{"head_dim": 32, "inner_norm": false, "loss": "cross_entropy", "residual_init": "none", "optimizer": "soap", "beta2": 0.99, "beta1": 0.95, "shampoo_beta": 0.99, "max_precond_dim": 1024, "lr_schedule": "cosine", "warmup_steps": 760}
Rows from block 6 of a small image classifier, named by matrix and row number. Rows with one number belong to one neuron. Each number is 128 + 32 x the weight over its row's rms, rounded and kept within 0 to 255. All counts start at 0. Numbers have three digits each.
Before each neuron's rows are labels from the 100 images, of 14848, where the neuron reaches its highest value: "responds to" is what is common among them. Only what is clearly more common there than usual is listed. The data: pictures of board games with random positions, seen at a slant. In brackets: how many of the 100, against the usual share in percent.
# fc1: MLP up (model.blocks.6.mlp.fc1.weight, 1152x384), inputs 110-164
# fc2: MLP down (model.blocks.6.mlp.fc2.weight, 384x1152, transposed), outputs 110-164

responds to: stones on a line grid (100 vs 16.8); nearly full (93 vs 33.9)
fc1.748:145154103109163086141140204116118112138166104161106084155129123176106058090152132140139158129140164145144172118087066198145120173138135118183113121190126113161062175
fc2.748:185135085148110165142115127122114105116082118060142143121148116099092204121080130085116112166123128114069097116162192132154036131122166142099121103130156092075088106

responds to: digit grid (96 vs 16.4); nearly empty (76 vs 34.3)
fc1.713:106157060113137130120128104100148084168099130119054095150099141095105149142106142118167140144159103146130084175133191130116131079131112135051071128116161115135159111
fc2.713:117117162120132173133146113118044139122151166139125122103086154184139079127142113157077133098122158109137165104106094184155075098080105147145106150151078169173119133

responds to: stones on a line grid (77 vs 16.8)
fc1.48:136144114079097040157133110143125109144117102067142183189076131149070114138109150140128105119123146103136128186105138108117083082151135159103147123168110154122119103
fc2.48:109117126128041179123104121145097182166133089086146149097073153143093065144165129177138140170115134118121101089127127186182172110045168151117148095101083094121099160

responds to: nearly empty (100 vs 34.3); noughts and crosses (37 vs 16.9)
fc1.431:213125067148176164092157158095122110125116122105156108165124108118116139130150089107120139162122136125085126123161103097165152136108124124178156150111130084159123075
fc2.431:112164115192054151157117143151108104117154148179156126128149142175107126123096211130148038158146149095160112140150156104122177164130154126135139149072098166135129182

responds to: draughts (99 vs 16.6)
fc1.209:128060133152163155171184102107094145095085096055116113090151186088060132129102094203141125085151074175161204188140131138132091087160149128149162177138145143088135111
fc2.209:161207116145090108087141177115117148154163163175138181179120108173141095141160111123092191165102148099135056120125147120133139162126131193089067076097145143186132110

responds to: digit grid (100 vs 16.4); nearly full (75 vs 33.9)
fc1.592:154132136169113195135192074122160105135175147172111122118181159134114106144101212134132119164204131116129128141085165183146099074113152116106143137099097103124164096
fc2.592:149082174191109169145120154159136115110174161093135137126094124087136151088128044161138149080127087141130117077179128070133148120155142135161133171128108135087113063

responds to: half full (91 vs 31.7); discs on a green board (57 vs 16.9)
fc1.457:127083092142084139115110124132107109162075113107105141127117111092127168142133152085093138129129081117141204145077108102081147067132083123117106159077143137154105171
fc2.457:120173111142149137127125128095133172129146145152175131149182154183183205095126092185149088149090147103134129097168148134134162182147125132137100087138144140181175146

responds to: noughts and crosses (86 vs 16.9); half full (60 vs 31.7)
fc1.628:074187149081145100121121094077131129150049152136125123155121107178108057083144150150084146156098111150127176064109129105065102163114113114115165131140083163137157151
fc2.628:164132181178129092099174128133109114118211140152138158130104126103149170107120133106130148121154141226144106095128144103163117076109125118150128149075162096125125099

responds to: half full (61 vs 31.7); draughts (45 vs 16.6)
fc1.14:100129108167131112126186154062135135093102092132191181088131072153127070103163131143112100183102131143179109093106134069115107076130108199068120136119092164116128105
fc2.14:211159149104160112176145132133143099073098163153141125050136135129103154146139133108144131135110184144145074152135135124166164149147156137074147149123125083119156104

responds to: stones on a line grid (87 vs 16.8); nearly full (71 vs 33.9)
fc1.435:139094114137104098147126139141085148058176161161087167185163108060210191101100181137146098159158127140135136104129123140118112188067174126163189097117135217120148126
fc2.435:150097132120120177142104127105118095122170163176101157083159103096141103093127077135172160103115103176081146133194113110124083102075100120138106205152145105152099145

responds to: discs in an upright rack (70 vs 16.3)
fc1.744:127122075097157084089158151148123127092142157073167100137123082177112172136065135182078091160135187091080100203167118128139128089121166173112102086188085154153107086
fc2.744:119117164080175226112093117131191110142093165132170094108133140124103136136192128095081165140099134073156137048104103164083187103098155127166133137070157125099131124

responds to: digit grid (48 vs 16.4)
fc1.208:164078074151135086076137111154119131138105082147113090112122171119166142083130073174059118151116110115140053165075116158074109155100101163163134100118160165153131108
fc2.208:099063096148152155174095138113139173110132143211150165130100112127107122149127156140144077167123069137146134164081138046143145134123140131095111112119142120113134142

responds to: stones on a line grid (49 vs 16.8)
fc1.120:170140149182203108146141151202179090152091123174118133136153146185081174118169107123152088105135166124167128121187127089147115094120113182153108141107165120190162119
fc2.120:110130116102075067068158098063130146110115130110164094122061127088148076126068149119140142163115087043108130170106114104116130109090187113084119167138121141121141096

responds to: half full (98 vs 31.7); digit grid (36 vs 16.4)
fc1.708:105091138110142170128137130091107135128071149115063180092158136114134169174080144013141180128107076130149161150091113073074136116081111172130125167053145165087085165
fc2.708:106138085136111121147106139136151115091126159085134141116169115143134154122133145220138097145147130069114143110204104162171128161195086085154108129089158127099177111

responds to: discs on a green board (90 vs 16.9); half full (87 vs 31.7)
fc1.83:121129157138120181087128064129065195156158151078113149121103158114127148173080096111140209145122140096127112115087093084145136177080134101162097115111135141135113147
fc2.83:138117163171125101139146129129098149102089129123086054137101165116114133076147141165101104118128120120190101089164098125129134109141144161134109140083118172125129116

responds to: discs in an upright rack (81 vs 16.3); half full (61 vs 31.7)
fc1.94:053102124111099088140116175118095165146135082094105110097130145077115134076088098139151154127127173155167125157114151122149140138194108130099113158143150128132087125
fc2.94:123087169168142155090144106094193136127154115157107108126114147135112109152151153111107138153163159071153097124149134141106089097101145059111148104074112078197075098

responds to: half full (88 vs 31.7); discs on a green board (66 vs 16.9)
fc1.131:110077107127158140147124094138190119072138159143193176132145081113139137108089089099094084100084112097135145098144133093170178081074159100134132120105153143091151119
fc2.131:173193116151194141182103161094165096110113082124130060104091139143112169068147118187109177154087114137097084117098163151111139099149115126143113118101105097136144109

responds to: noughts and crosses (100 vs 16.9)
fc1.158:095144150086108106108112102159052102105129131202114064158115082115193149124114149112145138095123098091128114180150196065092118156157105104137060084154177168098180137
fc2.158:121130132183107102138123166153150142125162112048138154142111116130147089108130077162115158184131180158144103112101109131113120162112124128097189133139175191136113120

responds to: half full (84 vs 31.7); noughts and crosses (67 vs 16.9)
fc1.600:110158128161126094143138082124089136099127073152134132132153138125119129095110154124084114112184139129074055092126108111165116093154178160147122100162125097131166113
fc2.600:131168121119112136151135062138121109117104124158126074118092134127101131169095057138123103114096116131161162117124047131124160151177116098093085140109179126044141155

responds to: nearly empty (92 vs 34.3); stones on a line grid (54 vs 16.8); more pieces: equal (29 vs 10.4)
fc1.276:110149130137072140187153121155134136105140154139073138107163113127056080188145114074132130157155132166148107109114135183159071120124141096122069160154125229130157122
fc2.276:131071130110150109073151207149118090159157151140175080101051149115148112096138118129139149191149125100162078102152099181159148177103113153124155102121139167150175107

responds to: half full (68 vs 31.7); stones on a line grid (41 vs 16.8)
fc1.139:173154105073132102157098099132153172139165171122133146121195101123131137171140114092069162085154151116138110178134119107193111180092113115083140068119096096133134147
fc2.139:094120138152151138140104095153192108132113168068153150155128140150182118168099120146225104090132147137124131160133161093146109108191129125147106186168123119076192141

responds to: discs on a green board (65 vs 16.9); nearly full (63 vs 33.9)
fc1.28:087086115177109114137148086134147173138075188149182140157155107114109133128078161155124127137112121158199040126180121122116156123087176107157185133149093106099065103
fc2.28:130181083069126123130142112163090144094176136229110098113167151153104145115150155138141137125060137153133160128132109108104092160127121139077101137050163115164137127

responds to: nearly full (100 vs 33.9); digit grid (38 vs 16.4)
fc1.409:139162156138178088053137095142148097158102088118116128132149101106109075118133125124188116144127093161147120130137125132155143107142136041142133162145134089127119158
fc2.409:128119110131159115175103123145172102113144147113163124116184152149135124124187128118183120103166157096119097100093125080101076194108134157147117132189132122104160147

responds to: half full (72 vs 31.7); noughts and crosses (63 vs 16.9)
fc1.23:171153100165138094084107193131113051104149114123123168163136095131121130161154148111096096115092118107116145098138102196169129125114180126111112113192138204134113100
fc2.23:152059131102156201147082155162106196162124141129186150110109183116121115069106073126127188130150142202154103107125164071133117133161122149121103163130177117135072170

responds to: digit grid (53 vs 16.4)
fc1.701:184139066172110118114109167184154121145153054116114096117196170159081102129099102135154127151101129154136113171158094105082107171118117113071079125116130150116119100
fc2.701:172127126099145048044082089143095112184114111198099102128089150079136125146113159090141120149156115129179119074071107103179173102105131198119175135150128101187141168

responds to: half full (78 vs 31.7); discs on a green board (49 vs 16.9)
fc1.281:066161140146107111181102146146176125135126110119100124138085111138088109104182130134133139117106084147182071161122094162098072146128140155144140128119100111145135162
fc2.281:138131166108104137125134199155156067096045189108150070168121117105149134066099136097121121092073188137128154110112061142119109145139099110135140150080162125149128185

responds to: stones on a line grid (76 vs 16.8); nearly empty (73 vs 34.3); second side has more (71 vs 45.5)
fc1.687:168091156151145130123068119135193102139150155211152135181141125136089144111099096100071087094160148129147125104139111093187113092109108126133100202131097156129140148
fc2.687:119114123149120121096184113075140124076121161060117114044087101117152102142100157082168127158138086112111176132127094106088169117062171127116112170131180156109105112

responds to: half full (100 vs 31.7); discs on a green board (80 vs 16.9)
fc1.497:141080147148155080106144135087158163160130163198138107100097107135103116076138099111076129130055128117113144156114068089136115091099148096079121121088134109142189096
fc2.497:181132139132153181137110124138132119108149134154119154117086191147144197133157126141146096101108110118128173095141164125096148140128123162134140073101179173115107119

responds to: nearly full (80 vs 33.9); discs in an upright rack (63 vs 16.3)
fc1.524:142149148138151116075118082095142133148141064084115080140042138135136071099089164097128133159096123052115135122131140073146116071139138092182107145113112147155133152
fc2.524:193122140087128128157088142148128135095102166124176184185172121141145159158137138119192087102177181120124152141166112163151115104150147074130171145166142073032113200

responds to: stones on a line grid (93 vs 16.8); nearly full (89 vs 33.9)
fc1.371:074162091152107059212223141198161138103153089079099136140142190163127063148136110166150122125143167083106150119186145130089109171069122145091115096098144102080110116
fc2.371:110124163096153140097109119122121182066133124135131084142134088144110156093073063098136128120138118063131121129067218136156165137170127130193087146107135095143143138

responds to: draughts (64 vs 16.6)
fc1.277:080123073076125112169152169145159089091120148092117158049193113096082181205112121130145114110131151093078122162150089127127083122120122155159129170105195077080154105
fc2.277:177117162095111157059130157110102119155141135143159110097108134148123136122163147065149144081114089085139110155094188156094131117162092079135137120123113128087141116

responds to: nearly empty (100 vs 34.3); discs on a green board (42 vs 16.9)
fc1.656:190156157160128160141134122122095145127109137137146072178068112084067097099165111109154139148148215165101104118112152127100178078167061147177122141125144143201153092
fc2.656:065106099176108092103196101161119063143131153172203088089120133091092115124109171163153082171132075141146104151128080138137160105132158138104104158089128132087083181

responds to: nearly empty (100 vs 34.3); digit grid (55 vs 16.4)
fc1.765:035143174195137146090059194157127137084133159130127158123114110089137130117102125073123183116110072141122093126043107146173103116129105219147155190128146123101090141
fc2.765:095091150132101142126148161130146085152104117149177096162118147126121153071091100126132099151150107146188114142135099169138027133145079201167116133100192110133132095

responds to: nearly empty (99 vs 34.3); noughts and crosses (53 vs 16.9); discs in an upright rack (43 vs 16.3)
fc1.18:109093149092121114111068101160079134118175091066159112203217182116109171132194133121129052124130138152036115117072168163134155067137109146099115147160148187140143072
fc2.18:142123107152145139170167099070162130179119175203059129099093144099139154109136153136149145085087184175149106120172144088074176206060175116149132115095074106157094150

responds to: nearly empty (60 vs 34.3); noughts and crosses (47 vs 16.9)
fc1.506:079104144141059133079136110151132158103098158168177227108067135069175121139090143141122139127166111133113129076063131107102173125171185105132142156187173128094114121
fc2.506:140144131125158135123171136136081111122155115134123097161174135166123126133111095078158095137073118131137068117154194068168172150150149134171129213065164147155116156

responds to: half full (66 vs 31.7); discs on a green board (52 vs 16.9)
fc1.98:153097151172118139067153142139155137144127164204176095094085160168155130074160063188080076138096093170158050131113108107113168104153120141161136159140098133114136111
fc2.98:129096182142132144129098118133126135104119127118097143154142118106168145202121144113181137079164111102118208148115150099115148093079131167110126069110164150158179132

responds to: stones on a line grid (66 vs 16.8)
fc1.2:108169099150160089171124122142123149067063167105208148133124101111156092138073137182087144124118118099142135093216087153143120108094158137150102163180125161094105112
fc2.2:101161113103198091152134109122126126099143138106146119137127139167173134145129177140098118106115150127136141145128111126173170142165116174153186113106211157162158160

responds to: stones on a line grid (67 vs 16.8); nearly full (63 vs 33.9)
fc1.529:159113104106147089059155137123185145126149121167130124125135174134107156171063132129081066111149156138183140099172141177173156154163197127130152112116119144089130128
fc2.529:115132104134185181167149105074160138177105106091166094108109105116144126080143113226123151097130101138151060118136174133128166150083093125114119077095109091150115083

responds to: stones on a line grid (71 vs 16.8)
fc1.579:141144169167103091158083099159095063089106115171149101195181149098099135115153168171135153108151145113109093097157143103110152096143169197100153162156177120125113054
fc2.579:137097107097156123098154056082126161136195089111143109105128122069113160102177124121110057137125103128163122076163147139089137213067110149093150084133124127123131176

responds to: discs in an upright rack (64 vs 16.3)
fc1.187:037124151106102119118146166119115115110149050128115136194118142142151100126151119139132165140097186123110127126135143191144132178177159126147162100063162116101078113
fc2.187:122098145132128177119137127073092144108117133116132137078122132123128118144134164131138070129168141116139160127099096153134109105033117098084100124131110119103135130

responds to: second side has more (75 vs 45.5); stones on a line grid (46 vs 16.8); draughts (44 vs 16.6)
fc1.356:164190154110111082149162100116127114139149153138162135113176108120106107145091155104126099120119097132132098118132060107103061089132144125075139125139182101123140143
fc2.356:108082099146181171082114073108018104122084143037124161140155080105068172144156093156151117133122181090081143129152155134151104134175169166118093108161146167113196057

responds to: nearly empty (66 vs 34.3); draughts (64 vs 16.6)
fc1.238:186132139169108166123123137165155111162124142138129140125154102206063151166146090142143059094107109142165170141126132119147078102122107144168100147161145137158151134
fc2.238:062121089120149063132096122107153160094105155103140137101098143125164064125093173117152154181106080095114088167090154113118127127111154126091101127125138080175157109

responds to: half full (93 vs 31.7); discs on a green board (84 vs 16.9)
fc1.343:120113103213093122134068131161112120140133123141078106128113106154154105123056132115109145198122136152136119120149114167132140160036107138070130085117159141133143144
fc2.343:205088100124100204150154173115114156118162127119189087154048150155140140203151134108151170149137153127176100088104135121156184117152110093102203144111138148152136062

responds to: discs in an upright rack (49 vs 16.3)
fc1.441:104134144130111081178112067143147166093166162118122114068091105112117191120092094122145166026069122079090114072127113078131173063093179122118132082120117185137106173
fc2.441:156114169074086169118150165155142096126084130066195126118162134123152081123124113084126116152108143184160148170186119088113108095126118133127122168153162117103130132

responds to: stones on a line grid (72 vs 16.8); nearly empty (72 vs 34.3)
fc1.610:154075160142118081094119129141157081129121150128166119144166140195052158152179146157107126121147151112073161139137171148172093141168175140185108198118136129105086155
fc2.610:121137094090105129107201097139128087164133164110175152132137103078141101050108095108116146214095155090146124090147107109068188123129172179154164108177071127064214092

responds to: stones on a line grid (67 vs 16.8)
fc1.673:138129181159086131154110119104115124136130150136089163125143132132152147139111074136113099143076108112114088153137142088090124156210095126118152073102135150166087167
fc2.673:079157164140134128094132099130093142134137054151123141126079086102195121124103154106121153156165137051089148153094142164173092091078130122158140077094118140116083108

responds to: draughts (56 vs 16.6)
fc1.365:124160153159121105107118096133134136140141094150119180140156105157138164093130139132169144110175128086200118128160057197155145150111149112205132144171096104163158108
fc2.365:137101106101175136107131179096136134126147148116155078100083130097105151090092092070161105121080131139082107083139132179136162148205136146156118109116152145053137139

responds to: digit grid (98 vs 16.4); nearly empty (80 vs 34.3)
fc1.483:078034178106152084151128131120109154139108103139144147038134111100109164111096119097114141161132106138074165165114139107119109109132103161153147093145096152169174148
fc2.483:139167196136120129081075102146195138120117176153121167106115162185113160075130110116133062118115125097117136133205112105131174057116113094154105083092181121173077118

responds to: draughts (54 vs 16.6)
fc1.234:139074101156136151116153097146084070124153082127150080100156186179129100131115177142160162079138132116184120123182148160065129133090091113099130164099130126142122097
fc2.234:188129092103130088093157096142124163161105163206137141114068137104093144099123147115128130196125178163160118151062082123105151129152116135144147135180107110137174148

responds to: digit grid (100 vs 16.4); nearly full (82 vs 33.9)
fc1.157:120148169175112150144158077102117130160127144141107129155164155093154118150093156133158154122158125111131144144118187175176131065121159147113145161124135099120217110
fc2.157:158115123153087154113148155152118140113132162122149108114098141119130124140121087093086186070133045143147121122127132115108114169128119152159150151114115131088043103

responds to: discs on a green board (100 vs 16.9); nearly full (82 vs 33.9)
fc1.402:134162139166067126054145138116169139110167129139185119089076146144141066110130132130145064167155131148128040077108127168143170196079120111142150098098126168142172164
fc2.402:136136105089111129117112071112113114132155112138108202137103110142155123179154143106099158121117157102110160137114150076127161075139108114117102101127142153128122109

responds to: half full (87 vs 31.7); draughts (51 vs 16.6)
fc1.712:081070185157063104129109134085093120146112153119089168065141120076136100156129099058072162168218095122110141161084101069158128094122089146154097159081175149110095086
fc2.712:116180136141185161105133133133145100093121161178161104114192136180126225117116108118170042147106134083173108103131138127124154077131143095166152121109117148133138126

responds to: nearly empty (88 vs 34.3); draughts (52 vs 16.6); more pieces: equal (28 vs 10.4)
fc1.451:098123148123133117116167154134078117113111202156114136150128162140091074128148091122122061104079133114126104141108151129120107107043112122162077125096041172115156165
fc2.451:133131168149133175159117134103176147125156131165163145095066128137185146142140098141097122134160119133129159134111096122103190074208108150106129067114170099108160140

responds to: discs in an upright rack (96 vs 16.3); nearly full (63 vs 33.9)
fc1.463:096091174108172129083140113091153142125135161170167146161110056066150185142149100122114084100080138150150123139190163123089072112180148111147119092106139108111105126
fc2.463:168154107107134163157112157099118075153157126142162128129108143161076083099101132151114109210152071091142101158174132125141166152146096136203129156189151110103115137

responds to: nearly empty (100 vs 34.3); discs on a green board (67 vs 16.9)
fc1.42:097112141174095108065078164160083113150141131148131162139102188101102104054079122123113135141115113118152151122118132094089153173139072151112128138142130080102121061
fc2.42:114128076138184133117167162117095090089140117079197097084146118078108123134201076118132101134091112139100116104089084118153087132168132129086103159173157139123051139

responds to: nearly empty (61 vs 34.3); draughts (41 vs 16.6)
fc1.262:143153164145071151135096130103119100125125162093120084161192175071125109110139126094145099149087123121124123139136152155103147143147096150090138083165133157155123081
fc2.262:130110085117160089094173122056169158184121143130093104106152067091136148112151134168139188095120124127171117145126152148111127172083148099157111103124076127130069190

responds to: discs in an upright rack (91 vs 16.3)
fc1.219:066135153120095076120154132133110154168156143174162106120147063109121066182143126129141117099120136115125119157099105197144106133122144063145074164128142117115146086
fc2.219:155110094139113108092110140165107097129133148165180096066055179147104157098095080105124131154066150113105064100142135151142117133080111109114192101175117128202100103

responds to: stones on a line grid (48 vs 16.8)
fc1.223:095076137121130131159107114104113173095106129141150126170180133093112094112140113118129086156138091108075126151158129101106101095105099140095185136142113122165156118
fc2.223:120087113088110078110120194157110130129161129158108094147096156129156147126096121074119167167114139136122105140142182137094073113136123141152159140149087125171094115

responds to: discs on a green board (100 vs 16.9); half full (81 vs 31.7)
fc1.578:136162158156084137103112096127189109123146105100088101083089083071079113126170169113156125195171136180077119057102107098166132102110121161123104144080095124178078157
fc2.578:173107109156141152176181164146087103111063112123133104079090131161121174077114093135067155141108151109097126159165153166099072140137162146166090190177120108115163114

responds to: nearly full (80 vs 33.9); noughts and crosses (44 vs 16.9)
fc1.65:105113121123149146124113117138108128130120130071080183106123131127146109141059128060107158126147109049097195144084094055134133090043095129144121125079161171121107165
fc2.65:150115108108184122151074137150129103076117145090123147132212099120094188157131133164178080127141125120110187114177138204141119156200101079065105129119149144063190158

responds to: half full (95 vs 31.7); stones on a line grid (81 vs 16.8)
fc1.298:066134200127091122171182115187120138093138183099120111122157130088132142094120145097109066172105100175112124129110092145166093137135170147124120172110166145154116151
fc2.298:123090100198183098111137137142189139144113082137174084148167150135144128128174138094174108159153135084169129096112140113124116121102200088126189150149089172121129167

responds to: half full (71 vs 31.7)
fc1.225:138135147103105149140097127091094130121161149086151159125176146118142112142110092108125071134123194111128170133144131153145095092088185129062131067103152150069161091
fc2.225:155134147163200117115154073120197102119129075141100107130137077116113189109127117109146166092099108158169070127105145146118184150161132105112088166116093084109116096

responds to: half full (68 vs 31.7)
fc1.445:106134134176141113188145088126075103176141155149126177153058097181124108178117149209125127112127166184115111107089161149122096117093156101139141071092101159157097144
fc2.445:146145124149142145108166120135129154160156110153096146079120096150141139087103151146173124127133104082123131081129091087149138172134147171123125182060209081154110165

responds to: discs in an upright rack (94 vs 16.3); half full (64 vs 31.7)
fc1.659:114094132146195115139141172159109103110149188124155148085096121125144127118097179114138193134128098141103112105132134132124077152092171070074135094109147196142181163
fc2.659:118109108073137130119176101109135181165159091101073121090105175156118133133170120119171127115077175139147125107146115160118115111156148115091181146141169172154060118

responds to: discs in an upright rack (44 vs 16.3); digit grid (38 vs 16.4)
fc1.346:131157118120110147063076095092114117099121146157158156151152077072140193134148208117135096097109196158116107084135170116142133090094171118099101076138073116136119095
fc2.346:105118184151164187147086110168161100091129160138160091119135157119093136082156050128143153147156113123204094094155131132105187157113135127178126199133167093149165086

responds to: half full (78 vs 31.7); stones on a line grid (40 vs 16.8)
fc1.236:065117149119089096175166146138183145162091120144100239145113158136111116157137126112186176143117102099122090123097107088122127171126112152115126085099150153111109105
fc2.236:162142104130129115112107127134139096090119144114246103130106124118096143066167096086088061064113149101092185140117088191143127159173120175117184181160171149069150119

responds to: discs on a green board (95 vs 16.9); second side has more (75 vs 45.5)
fc1.32:142108111150114170051147139120160137160168172199182116107082125164159118123187115153116097140145091169172115169074165089096177097194086114199132145112085128110138149
fc2.32:161124173157132114163089078103109152121131118093076157151132147124151101163080119135156111113124131128099167140152092115106109105090150147087127101113173135176169137

responds to: discs on a green board (52 vs 16.9); stones on a line grid (45 vs 16.8)
fc1.639:077084163166193119143129112136164136105061123165109117136144094129077212096180126128132122110112148162111142139126148139166125072155131113109102102091124189149153147
fc2.639:005165072109180138109121135107124189094104124083110172058123129147148127170083124086159127148118071100121106156157135124082144134129169132107122142161134124146083084

responds to: discs in an upright rack (41 vs 16.3)
fc1.703:135111182169162145091136123101145164133129114139148081068094182149155150091138091150106094113100107164197086091106129141142213058123118121125146162160106130085152145
fc2.703:145124176144115093118075111168105087152123128110095135132125113092154092180125154132138142083148130108113167172123132100100136106103133158121089102096122107176162126